A small autoregressive pixel model, trained from scratch.
Model: 7.15M parameters, 16-pixel images, arch transformer_decoder, width 384, layers 6, norm layernorm, activation gelu_tanh.
Training: adamw at rate 0.0013, batches of 128.
Data: 145000 training examples, 21.1 epochs.
Rows from block 2 of a small autoregressive pixel model, named by matrix and row number. Rows with one number belong to one neuron. Each number is 500 + 50 x the weight over its row's rms, rounded and kept within 0 to 999. All counts start at 0. Numbers have three digits each. After the name is the row's rms in percent of the matrix's.
After each neuron's rows are labels from the 100 images, of 14976, where the neuron reaches its highest value: "top examples" is what is common among them. Only what is clearly more common there than usual is listed. The data: rendered roads seen from a driver's seat, with toy cars, trees and houses. In brackets: how many of the 100.
# fc1: MLP up (model.blocks.2.mlp.fc1.weight, 768x384), inputs 320-383
# fc2: MLP down (model.blocks.2.mlp.fc2.weight, 384x768, transposed), outputs 320-383

fc1.32 100:495548511466508504461446497496479471520455560412428567548658510539517493500450394482510505635474502516476555576519490450443551473542430492581445489541362412568496406508548572427596514442437517
fc2.32 103:463436442454559468501506470448392559451578462441469522475504507627540535519514568523557389416537518481633419503450485461449597594501516544535482433523576477405501490470540419476488484499494453
top examples: tree (64)

fc1.727 108:425533528516561615398523415615421477408528606517514526500395453490533483527478446429447466531522527466449490597544470479507474443550428373440476394529596571477461529474510440566571489517494459
fc2.727 108:478487562600510536518505506561489493528446541497532489543503509494467506454442375380492515531447529471482538449590476435565516596497469420439600530474476450477535490533498531473580520528512536
top examples: lamp (89)

fc1.115 114:556508500518602474494478526557524438492507566396492557435536490504460506506635444555480488530552470566643471493462547451406501582499528465499570532552420553455459497635456466429491378518547562
fc2.115 128:513527474489527555489576539437499568559398625467488436432479512479515475534563398439508484491471542542437479467478537441441435532535495458546615477594510515493381485611537467414551515622554498
top examples: bends right (97)

fc1.609 102:500539549525524576469510398501563380487503472484394560487408536459441525509463469539502500567536530574544557537490476477477506518482508546445481424480447476502472516545565471537463481444509558
fc2.609 099:524586520562449581550467641470408531464409624576487444587422505512491541502479427429508499452516503551488495479478574448476486537525544515468521434497550532492560504473523384587572540627510463
top examples: crossing stripes (58)

fc1.503 097:585524519499440507579465544460426492492567481576554463568542493458424528474473572458471510487542559440491505513486419478456431464556468521430588598494484505479451530586474521528460497468534475
fc2.503 092:475529457486431500532462476475414460536530481455543480537459549599475464434485521490505434452528536492509616439537451453643464601563539532590441429486568455575493452493454473460534530521451470
top examples: crossing stripes (64); vehicles: zero (30)

fc1.540 100:463580516522498490444503542569419445436506524486475464534580543497546475575468484443495511564495563561531508554558465529533579515477494526443495411460523461584458440472530561481597518542430519
fc2.540 101:445606426447436471516519471554568548455522527511464530486652456454383459439376469642528679484477532502457546490552460484467515549457457505478601489541548464506472486544501580489446489526449531
top examples: vehicles: two (68)

fc1.227 097:566411436499388508501492521463548516480428480506435555541516549498409458485485419555488579449472508544559544536436432472355483441491485477488529429385447540528537500492529514563479467443383472
fc2.227 096:480562473547517511406485532555542459569565492512558456487464438427456522493578561447477424457513562505409483613514530595489511560456519504470496457579463478556450450569530516518544477504522504
top examples: snowy verge (75); bends right (64)

fc1.481 100:553556486575545558512602543480483543457522565505486501450531452488574471595561499544466478493443516489410460471491537548459415536538487520429557477475512618488471434526428507551499516558509469
fc2.481 096:330497509484519481497487582465427562425549457480474533483450477490441496469482554506459572581504561503559504484415532474465466522541546564456488508439530527524598487495488380560389493511508454
top examples: car (86)

fc1.566 095:417484484536509490457555475555445433529464492540446464414462512588565480426508460568486426498462565538559562483514438558434543557477484528491548591495549515484424465478489472543454464475534532
fc2.566 091:370400476425509572466466510518528621510493705514452583401483499480427497503547526467466447487516383482492464557397407524494501503578493372581526527556437457378456491481475565475483437462518581
top examples: bends right (69)

fc1.152 094:557445567425493563520410643516506495534509497509497537526577542545538470549450524423466460533479515477509478519439473427461449454528452620494448445551571510430454474446543452572484452413550484
fc2.152 098:606466476503435481495510534491497507446484514536542465495505473437488527537535452402504456450479502451499508455521524498412479432454496553447539458566480509530447522442504549483495445532502525
top examples: house (86)

fc1.235 106:525524497572519575528441453549453437475643404446452511459475501520494463501605402457472416593457488481458458519459480503486542504470537422480526489531558577609464506556434532507510495447530554
fc2.235 095:454508440494555592544464455528534541478514386527461563471431490475586488446632610460496477499502409556512511582509481464543502481471485485485415420447489505409502543504490450479469574510537501
top examples: tree (60)

fc1.641 096:547543517523505532477456498579548470498491572542529560526489466431505460462491474548467521487573530559570468516517407505548419499543480522468521475491482497539526474517486514490477496521488499
fc2.641 090:468491545435463449605559574497478545517445500403492452449510469542606455476458489532475359547440504515436560465541415496521549547505431551519423483451570521480443406504620467526518588505469476
top examples: tree (59)

fc1.134 093:525561435405555533472455544496428461516537514519483520460458490484539492491502463438514480598511479511512584490493407461542421479471486477446496439527463590526470362601465529428438431487492479
fc2.134 098:556459585470453477474501528620469452496431492533586504532496514438476505529584474583437534504511510476541457482511583507456516500523532506424495430522531482452554557484552425502480460516608511
top examples: solid white line (54)

fc1.637 101:548500409486444525395440491555598445498521626516412575397462481522502519624453405576480545476507525515575506589603495508533439502522403481483452507539577480523429459618486393535424449494519420
fc2.637 101:430477453467457529564471502531465584482482442523577527503556521425519505582513520545514592497518483474521549478504499475577448508483530552556441541417621428449584477488433564522541592469401567
top examples: bends left (65)

fc1.716 089:513391480444554587417548516521495472506597584512524590606466504436476483486422410493507520453501532474503455627481512521401532490532397511423494463523541484545504450583445513474530565414554616
fc2.716 092:399497477489530595528503587492413506504441539464533473537515507540534535449471471401519529533524604447488449488531487449462516533521551499485545466460513421626439463550474452504518543493439403
top examples: house (77)

fc1.596 097:501477580607516504405517530478425539479560617490495514509536543489569474488564521566477402573499551543466476533488461474440460586466468500414568499514528431477537367366376487424534483407568534
fc2.596 092:485405525447375521510482545574604507488504471459497521604502499460519531552541522504470507568509524451446539543596473513592434466433560479524547515467505481435516486482581451539455465545512475
top examples: double yellow line (76); bends left (66)

fc1.334 097:527453603462472584529501517513495429541484527466443468528482425574446496488505477427450478530463444468488477502432520545463489427552455480534514475449579401439547486553498573590479471499543545
fc2.334 089:466546481586521469407514537534506574516399488514538441473457473491515493485537423533506525490474471548493464537549509457471493538473576537432509501601500470513511517409469613519500507544474458
top examples: snowy verge (62)

fc1.536 104:472496547566498559485558529505535452488559508441448587538428522467532501390572519506482448435529549558495535570516502560404461566489506477520533400475515433549556480504554539489540527570433480
fc2.536 106:510539537480444536559599530594546494488553532453469426566465483447501508500525506456517437445489503479470563537514565616434518568505496461502480540441590484447544564527578517515474549503517474
top examples: tree (78)

fc1.279 108:509561579455431491616510370496547414490440484467537531434539535487492542376513471487465398437528461473483563536517463541456476481493513541545565479607514418486529429559562511514468540513457583
fc2.279 113:487427548594432525398491512521431526525493493577535548548449539467517502514492470483455427517496415500422420526592587550544616441559494559485566521532493436469567439560518472544416516479490515
top examples: truck (96)

fc1.546 096:590525526481455465472478481489499401453597516413541495538587469535513454530466520398463454500439475413460437441503502542489472539444468456494543600551472494471427420530481514537417493450434458
fc2.546 101:528495566534502550460502535437411542486394579430563508543505480493472531465493449459489536488480497565560457484569492483572653528534546477503567394543430429431604442499508539541491491550502451
top examples: straight (75)

fc1.297 100:425510517612519559513415483461527502535466470380502589426564514552524496539529444504476442544536449570540578558521482475533564439480471553539540452541500549567535421514415522490455515313558534
fc2.297 107:468579389413371455569467441537477500481497570522482478487549467556480544486524427457486471500511411516527518528409545485483596534490477459596525464428554583579483550374455459533524509430465467
top examples: house (77)

fc1.4 101:532416481543526602449510563482557501488499459500539466589550507524485525643569617492501467566493469583544410589560545479600465538449431512548524491505404516531547443487533437535606521494528459
fc2.4 092:447493458531558458539567508475512499569481476482425438566602484554598516506485531443498446476506426547507501483487396551446471451543469594511500540540485523432486482572429605524467579472501482
top examples: snowy verge (69); bends left (60)

fc1.368 106:528457583550400470454631474525475446544426568478511519527553496519524479497507403463485476419454445467622462470526480435555497483523482484502515492473472460567438446455573416440479487446507482
fc2.368 120:477462436574505434498581524492497431549484504591432506527422498541497528420487557432512511412445483635499492545430553486407433517527547404445451473483552522530447543572668457490524386472452437
top examples: bends right (63)

fc1.194 090:505434439453559468490559418462494461488556429450529554466499441501523417435471499481566504480640579459419466553476619603518505503474480505464524502443463503546488456596511613424543528401520455
fc2.194 082:502506579439457479504424463493439451503556576513438492575498477521521468573448555482562462471571488510570554588523496480396428507441406516588409485482444445501433388585564557473556542474427590
top examples: dusk (95)

fc1.274 106:467573536495500539452519502441497469391498451539481565574428467571438549479523414541494545455481466481496481584508508423471531535506435427598547461409447426553503495441447562538427538487547553
fc2.274 103:483548543526589563498431561505527539494488549451464502450563509471524526511521517578517462443485573432509512478531579421404513484507408545581538545484472529497502490513387434424516491481523507
top examples: dog (67)

fc1.764 096:560463497450444462528544490568576483438410413564445490541425537688485456514423521451479461490440455532447538547426489497458492459456421509498588383450514440587407465498480518543443464491520484
fc2.764 100:518492394595504438424469444576546521565449548423546538510510466474503461467507508482464407460437466519403600537430543406595551515531544549493437451442551520546513468532523488425425483466526544
top examples: pine (62)

fc1.700 099:580488496479555444479497476474475528479505427520498619541528555455512498533384470477511521490482482625549515500541483518492525597476532541536603539467399533554528435431423447526524549496430554
fc2.700 098:562613627508526426567535535463484422441537462476443521492413489510433485557442556553508504565458506546407508454503538376565439496504514578485554553599589466581578415521512493505502488541459516
top examples: solid white line (66)

fc1.575 093:528491547593488467570435528529482510521522453499521482459517458516586509494582500476474361513519535631475453386567544573489457480509511468560577455452505555522390475550487448515458514491546458
fc2.575 094:509511514529528498447485483471568451494440483527439530583543478547498542471473491523501588505512535370532542563483519469509542453488415549528432497495445441450612478448441524564579425559530556
top examples: bends right (60)

fc1.395 100:511525522460509610522478549501487547413557463463418466463559489598559441416505583488445450540538456497421446482491430617464505450520477517456591540544491496461478443577551482408572552447486497
fc2.395 110:534527537441453375515503512497504491556412440527533528551524514427481565609497528580513487472507564507545498433545527456477458577503467511479502423516460479487531541523493466460477486538490566
top examples: dusk (61)

fc1.202 110:483567449493501510463554459435596373512501478427485534551464444565492506465477362513483530509498495504434463671504439414478417577480406482445500571477458557488501445441528523467501454368579543
fc2.202 115:570447453470447456491462446502533479514437597522510464591481492480564530554555538461491550429544524427564516581482491398513503574555494570472489501451458511485544454577581516546561467532512558
top examples: snowy verge (65); dog (58)

fc1.61 096:553445445492484520518461524575582507459490505523542485561583573464432453418423501506444401530573536470444508515552423628453469592473511507427535563547455500491582492548509438513478524438571490
fc2.61 096:536548513555495524461548465538429557522474549511466536429432539577477390446492506580487501511463474426487537512569420488597491474572545432461558506510569487514507538388581412510448473427441557
top examples: pine (62)

fc1.239 107:451420485546407493437515426481424469516456524558517464585505533584490470540489433486476485549465488547495493522523534510433505570417400553530530510390567421561492431464570461502584475509481558
fc2.239 101:444440391554333470497579584500470498486457488554505502525470503575541463580415461556483481463526477415448482468544524416550449454500509518437495527520471575627456462567526561601490457487465537
top examples: bends right (65)

fc1.551 102:511531490594442472514404469557635513478513474442509514509519579431606457448537422489477511492548536557548442428383448592460440577522427507458603426442544578554435508415397408522463536576504584
fc2.551 110:482489504622597462579428474500558644513473556561521506514586481490412519461467509406450519419500613531497476381530520475492537520465457528410579544549467578502541561575518513589435490563516371
top examples: tree (90); bends right (69)

fc1.50 106:555449417496573504354583445544530440470517461449446475499486514416423568457479520409497423525567501490547515543511476613439541515421488552473568535585465467471567498525515517469503490392532465
fc2.50 109:463511600424494558566528534500440404425475496498524454445535510516591450547476441484496512511424514466465521550522440462511394506427517482541520512547551539476501535524407614539570507523520619
top examples: dusk (64)

fc1.574 104:514541478507528496482485525548534558455559536521463612511447494559485450516528518382496489495437465512525570530442512445532492493426500481556510401441506466567456462517443476517459500506464377
fc2.574 113:541530428461388435504524560493445509514505361513518460451459463545503500442532545598506514438461416530561500520573589544478475565560492590442417461580474554485447454502464446487479460558537534
top examples: car (93); bends left (79)

fc1.186 099:511475546474458477407541485522466367471546464491507479405451438439508515500537539481496520565516477649578485447497462496485376548481477538399536549491455538499380470612517556530416396565458436
fc2.186 096:518423485407484528497501504548537493469573525516603516590495450576450554509483474501491490531524550527577522504533543524457510577541574548496549493424533477557600533480450512539465543488548486
top examples: crossing stripes (69)

fc1.360 101:522515483601482454480526604488542395425545434432502473552533442514561472550548554502512496470464540490526511443503527502512504522570475444550449450504529480500449519461474433515477568471498444
fc2.360 103:509557403451515589625535505540478474477487597493438518487497460516434452512477464644523494429529535531453478544438472633487490483504587491499646555434566479542560511376555484553564440563436571
top examples: crossing stripes (51)

fc1.79 091:518515507514467561463397463510494498584472493536550523490611482571571521533585459494436417533465469380509525490491496466519475461532517471433447455580527381494459499449462577510515557403536516
fc2.79 085:474441425443472406424425525634499547553507575548526484589532480486558504494510492488482556497508565451529472513502479509477573542542531429548565495524603516452494527499557517547432506523439493
top examples: dashed white line (75)

fc1.106 103:409567589548437480419525514449533480415544581560505560475531531484515501470526579449516544570526535566488464526501512544569560575549439489544564472530575502501532461560514475568538592518481532
fc2.106 101:458462548514485450534468509447542574521583591501434459479481465527587521495539513515522500498536455404556545581511461510496459567458498577486505369498526597509564480572485477491527514520503466
top examples: pine (68)

fc1.380 104:506463495646535525497459595485448506541486555471502554415551474563546491593477547374487456525494465562551531444640589552486557468498456552547673314458480517448530402472463440489579546421554541
fc2.380 099:470397491536462533528581542471463617550542470483505414370523512526536476486458516445533511545532434497516480560435449530529521596422466524597491507527588477504526594564482487511495536530509510
top examples: dashed white line (100)

fc1.136 099:446467565491592570515486578519439491495521539479529530386506409485551491505433491454507442467504491416527507497572478469448489554528455482456549570483496503460455425542467505446509441393442497
fc2.136 093:566492496526555486478470544555405458643506498522540423623528492642409462482486487506506527492543533482471564509515509499482416548515486496504465501544464406533451347663552568555509547482467566
top examples: dusk (92); bends right (72)

fc1.605 109:462543459565440542523582460539461370539508519496513562557522505545524465437512490537447450567478466607640479515498492488444521489513461416401507502456583397421497464510508486462505576486524511
fc2.605 104:509462483425531487525483526470545449442491533536429385487440528433524535561491551578521534488464519467541483463509453477447494477507583456453478476471499500465534508428526570554494397486557510
top examples: straight (85)

fc1.440 093:490498497530580477485499474436505483484475408469536419446492464523600440483486513460434487479486434468469473589461412440508422556409527524483477571563426493566463434491483452526467389479482520
fc2.440 091:460428446438475572490486539494546491509546536566468536518511532458440498473573531416514506440537497565543496508507498511451560455562332481509457378453542517483558531448548542507571545510514513
top examples: vehicles: two (69)

fc1.469 100:571536540541479487441474548536461453479485614464507522611552486498486457505542464478520559485501559597431461529536507571537497540547470391460500443429497519495479497509436468500471513485464525
fc2.469 106:467478418472602538642499454532446438542473558549473517492551487559569509489601451467520464513503488475477461438457501481472495515496433347436465521525414514442494422445578540532465528560537553
top examples: crossing stripes (74)

fc1.386 101:552505554530566484519543593476424511546482467483505474498482534534476489557455529557482512472461513535479434474547462424466559465475482401508536569396442505513436350661478557461507456525508497
fc2.386 095:480442556460448524568464506547393484457587557538462413546472526526511512416559535556466574524565506336597559397438542559504465493466503461538534571571509436446481420515549551569526603540494459
top examples: straight (88); pine (58)

fc1.188 105:510547366590428550513499472482515427441572594496553510442468496526617453559499470548469416557468506542513502524396502551460434525439454526469501536440554413490479448450412442528548515524505444
fc2.188 108:533520466459421496508477530589424516517517567448514534578432489460366492520557511487482536518503541471528509435472481402585467579513539510483479489501479515567544453463569501539429486447503492
top examples: bends left (97)

fc1.640 106:497481460505493508491519474389514356537526457417359508439514482548461493436542476498508526498491543513412425625542438431555443576458502511519559579450435482458537472550480488465418367472490549
fc2.640 106:515481493584440461459477424551621521583477486554598465496489474492475546430594519516493538467570520403546463455447525430490468586462445483532475457554532514437541560551438532489478638443435493
top examples: lamp (77)

fc1.154 101:589531503530518515425470508530498483450532525440515614375508507520479481456509487477493497552482496441468483539502483420478452437490512502500538444479409478546377448519514439485417498502580464
fc2.154 095:445533451479527486578475436483521494495469502521569515527594457450497487492560452430521464507529430474494526499505496595509503505480368467511517624423585393462504469419496536515528604407508538
top examples: double yellow line (69)

fc1.294 104:505481403453445554372502533500391468459458468591497547570449560586503522508407470513464477484449582477530419540452514533427460547519409552485512552502566530559453500506398513576479510549587437
fc2.294 093:514514606547565500453482436503450543469466477450485404531385469572550489471510590520512523493533477486506462466516472495508430515496481578532531468452483509534510385591581485504453427520533504
top examples: dashed white line (91)

fc1.631 108:450498459493473489601466416432456363521507498403468559500537525524498495538475480507453489453523546508471448582454479599465532568473478461556518551446443464581491464414480513448479578521537413
fc2.631 109:526527608619617494515466587542522549545465513433535624452526532488529517482414480554480523548544437452520537484481425524510496491443550346441572486486572504544502567412465458467432526402509522
top examples: tree (96)

fc1.248 118:479402513441446588447414577494597458587452513494464595505486488561458495483464527474512499534461465490483562512436502523469438454491391459481449499567535446604469479445526419641517444449465499
fc2.248 121:506515476459443511489473533533414446449461627485436436536537529454590491511433490485501469501459508465559472498458541436411456481571466502484527506529577448514381484570357423584491488600608514
top examples: house (97)

fc1.678 094:519540445496523493466473421476464554421475550455390530463463484509469405514506530497437472481470592468446446476511478527466444497519491472501496447564501591554547440528509477480538437543490526
fc2.678 096:502477520575436405531459455469450479452468648475462482508543545499463494483573462461459460453566437563563525425551480404520468454480517494544438577389494582466445554477513440454529482558417602
top examples: bends right (70)

fc1.200 098:504505475521550555476447485515455472430593552568519506505487453463465502513514436484485490453539478510472451547497592571459440504405488538499567457505469495531480408544470509490485485549499452
fc2.200 099:510529501419495538519440520462487487496516460620520496566445552392574471594532519478518490448546457514485538516535524578528600448492442563490513595469562566519431584424611473580475536517439457
top examples: snowy verge (72); bends right (67)

fc1.302 099:510556497502520507396492543590550426481523448474479515542551525407472501553452519425492493589512532581602466588542427505478448512484494518559538410530483419470509380495505485533453501435457432
fc2.302 093:510584559524496498472467499515531497501492502586541513521514511540480493443511437584534595528508562445497463446422487476494495469458505454515485487471422518530526478498450516439485475541379565
top examples: truck (89)

fc1.38 098:536483461557562574449464506517497428522509477457509511513566483432505564653454464469522557461555500546525448506469551466508562488559526504492558442455588549534429474511472491539568482558523447
fc2.38 100:477497444492476523519472447547530462488482523431476552402455512392488495589523535427557468470522502520434458479443530490532567504535390457460599518487517517473524515488476523512520397558470516
top examples: house (78)

fc1.308 097:561460473491456566383629514522509406573429509480522601454503421517459532442535445474492450509577515477515470556591521530524500460343507481572495525504485510444558465528430388529564521537417556
fc2.308 091:482575517488422525452522461479458372527463519534528646500462440558467531508552479517554427448538532486525490515642527522494522456371506552445463618488463487412567416513485491514577534472498487
top examples: dusk (97)

fc1.244 091:503500552493507501482572531560521511414611578485535507591525496479393509475508483513514476540540436535584374498418556486473545456440430479440523496429491473585515530515449404469413452547469530
fc2.244 094:510541485448535566447507472351560437538453557393503554477527417589512494504474540466534489414491458566643519542417517476525423582527475516483457399565496529546469533569497558535421429518515605
top examples: pine (60)

fc1.101 107:526517529516528531510590507422537493429497519449469557537496476440485498535472516503484521431526539539535595440451435387500414517459431438533558482536418570564409469513515489434585505498575493
fc2.101 112:517532502503587412583437481473480665466434475455508494452471488470465487509618484538454542515505598528567535549476517498547580486515463510530494553461470481505504438515514458459536458441538537
top examples: dog (72)

fc1.635 106:445430560444524479473543565467476479409464537445500553494499476485483473443511516479481471589546489535458456514572470539480555505548472495548509413371522555428507490593497469459504448463473433
fc2.635 099:520525451556508552434568506492481398547495467536385457555496514449428559526607437489489554554445480464607467412504570426524507440513483412442397565532373493510422521535566605598426456640522402
top examples: snowy verge (70)

fc1.195 100:371509560583493443474539560536474388476536533396561434421526456498509540525511526463444408515495450547448410535530550534496456527522506459540534440498528468410496484495502438484455482523475487
fc2.195 098:476451394526477475515472435421500534440587487492601545592408519528468466523372647486485476413563489536429538493508482434456473660452583557510457496571451548552555521550506574497473400514573531
top examples: crossing stripes (66)

fc1.443 108:552470475447500508490509558455529474532406506505502515427556462503480524541490439553499461609503578542427508527551495615491539648509432457522532511458483468488441512564537487534621504453558565
fc2.443 116:471452503509535567445447557478459584515508494488513507487443482482340491464482463539516471530521538505496477454503442533529442560535535482490588430517526430567481481553364529530468514499574459
top examples: tree (68)

fc1.529 095:466490514537506556389546495485620459602515482429526579507396336438403335475335423486505499499531434478498472477460561542514482579557536455527559529477471507491451464503456610495401472485505489
fc2.529 083:557509572484476449409467477472487425623527503494524492519543375527528361525444516447528550546501518610523578468543495458480563545586444484503580576429539499539532526543402523489463513420476485
top examples: dusk (99)

fc1.591 108:578523578491464428469499517414434428476546541509555560451405529512519513417505554561444420562554611441450507510481542407465467577524517492488519535523482532445433417408493461470530502471543419
fc2.591 106:469575442543467454435469567492525495491474573428597497425490478469478526467595490494522550536524487508540504521482457541484450411474487506526481500520594564534502511463513375469513454465489613
top examples: double yellow line (89)

fc1.213 103:378478460475504555522442477484565538531462543510430537507527490545590440422472464569457483531525556506547499494493476470451437494501437338434420525516558545479506467497430505466533480524511446
fc2.213 099:480481491458446503509480465459494462533540482497526470416614535378468494476484563517559537555544452489537463504496470359535495513520521507625454482496593526534489556493462543467502475614401550
top examples: bends left (62); double yellow line (52)

fc1.6 094:527570507481413532490571482590427480499594474459416500455524502560440456463447469583477524461488469500532507500465543497410491508481494505493534505488529482538569495533573487561674463565479562
fc2.6 092:449554439595529437490534543531534580567484444427537528527511472483582498441458529453475433557483511495485480525446443520537546493432439445522456554502498445440534539467435561489408559410544394
top examples: dashed white line (68)

fc1.643 090:470484497457389574429518524578385454436576493648550588522528561415467492530589463531459494536517465536472460539482512536507528489484579536380607363441454543497503513577425472529534468465586502
fc2.643 090:575516535550512477593536459483471379525526486502461458461528507421474448533456450493576548434480539454517481459463544456536464506444568557445491507488586461528472444517590550464490556521460499
top examples: solid white line (51)

fc1.419 098:412481558528490547521468542494476470488547460497428495471491571532538472410512537579471444481522542557459465455456498544381507468463496569498597524409499481473457540588529471516463467518493576
fc2.419 102:531453440388550506521462442446585573464528519477500551492505447473453518571382479413510506450507515426485484560533476486555482516515411479609438498571468512456569427443401500564543498451429492
top examples: bends right (71)

fc1.125 108:574429485418568477513473549507511498540480502475532523528455527483505524578422479468512472618425490595563595513555556455364554545537453546543521449521341378556421437493529520602550509403557483
fc2.125 110:404535564500476403448526573590533523501524568563538441466509534511495490611561484483481588474480453492476557510552542384468530458508470558488551529608519449420505477407468532524545452429485517
top examples: bends left (60)

fc1.568 104:611645484589405537472514463504492486516505503393503517443458480484552451527445464471430386563513472496432532495592459460525438534425446526591539514617492440494433516492504489457579497330626523
fc2.568 095:438567454468488527552485564474463492491509496557457506448520494558575462512460456503528460500469484544437523500492444476471398488443541535499505517576590449581459574497481498466487521537446506
top examples: dashed white line (91)

fc1.483 091:452496324506473518459454392548615469533473540413553490481478467481588485491557356432458381436539503464493586593483492450469478432504507434522520471579517498476441421487611557484517537514549422
fc2.483 086:471460482510454497486557548533478455473513474582524488637456539440481454497449474546479520519481504492457557471512515378503532558539493556507520533377542624527521513438455491522521460566496504
top examples: snowy verge (77)

fc1.11 099:460422456553520614503490419488449530484560543455524551452526479441504438514514553496479433469603473544533464515496450527481459594454521445533577480584518480522457456401476567471569492355604486
fc2.11 100:512453461507465531442409410468463497446606469507467525442511471455498542545474509446484464491550494487612493501445441474493438532499609525510561498508451506548448447468507507564456571437459476
top examples: house (69)

fc1.241 103:455470485417507567564601503577556540449503407475395501495457606440459447493444489525528382465727415497463433479353661517475436449513474460498467404481510486582471482523503541400407517453509507
fc2.241 082:449560503549443480489550448499596508535543477507386498492516520524545551460449528506572427490696514599512519503545577545446471500459442509440531558494529517490438515570482514497575531430502439
top examples: dusk (98); sandy verge (63)

fc1.259 096:514539476556473461506459545504502541493558508391488539525565464514539549470532541416462464484587482560531464464434492556505471593494497455416530514515477469397486462440466485540484347458481524
fc2.259 097:607530496556541513545529512488372478506449436556501473478490486464464510528530478484489570370526504477463492467508516364481517476512445462526441575513541524597589541466542408548427475529577543
top examples: vehicles: two (71)

fc1.330 107:460375404562557599450398466447415488517463512461501502489471480599533490515500497450503501521537604549581494526597510423483522443516398418459518484488436530500538434468497462515560480396495407
fc2.330 106:514476612467613517494481501441475466530575439475493467510515488507455505519483486421475459606503473533560522508493482538442565602581456476415531460550476513518548465481577498416522423519522569
top examples: dashed white line (57)

fc1.708 125:470526458525560501484569440477552485495476475419425505552495520538464528505451495470487451460452557462559519527480491442468539567560461467518569471443606464562504493517518509485513416519530505
fc2.708 148:544456439482429474580539470513431530470521648471469448614442504514532507441479466393492443538497530511464432477530536506472553640542618507523596464502561477498545416543469526523396481568503436
top examples: pine (100); bends right (63)

fc1.324 108:520560524495518578486508519482507517510556434490463486569503484496488492541489533425469444584504606468407465598519592596436526559591446531506495360398537505449503342477405433633515535525544491
fc2.324 123:393494385476458551565549514487512510505506468542522557571551451591487514469489518422495543468491485533497509526420527505463470515549560551422458557409562574518520383613548474608481482441513443
top examples: car (82)

fc1.280 129:560434443450478578458549527476518439484547513550455499505515467519508495475533544494436505581497497476395621474593494551477372526461518390488498477442458506502525557583447533546586403499577555
fc2.280 144:436558496439383514398469558521476411543499548476468454634521501489570492512466481514510523572478482488403429478489466482420473530511458409556537483455526541476404542458446512504524429588483413
top examples: lamp (100)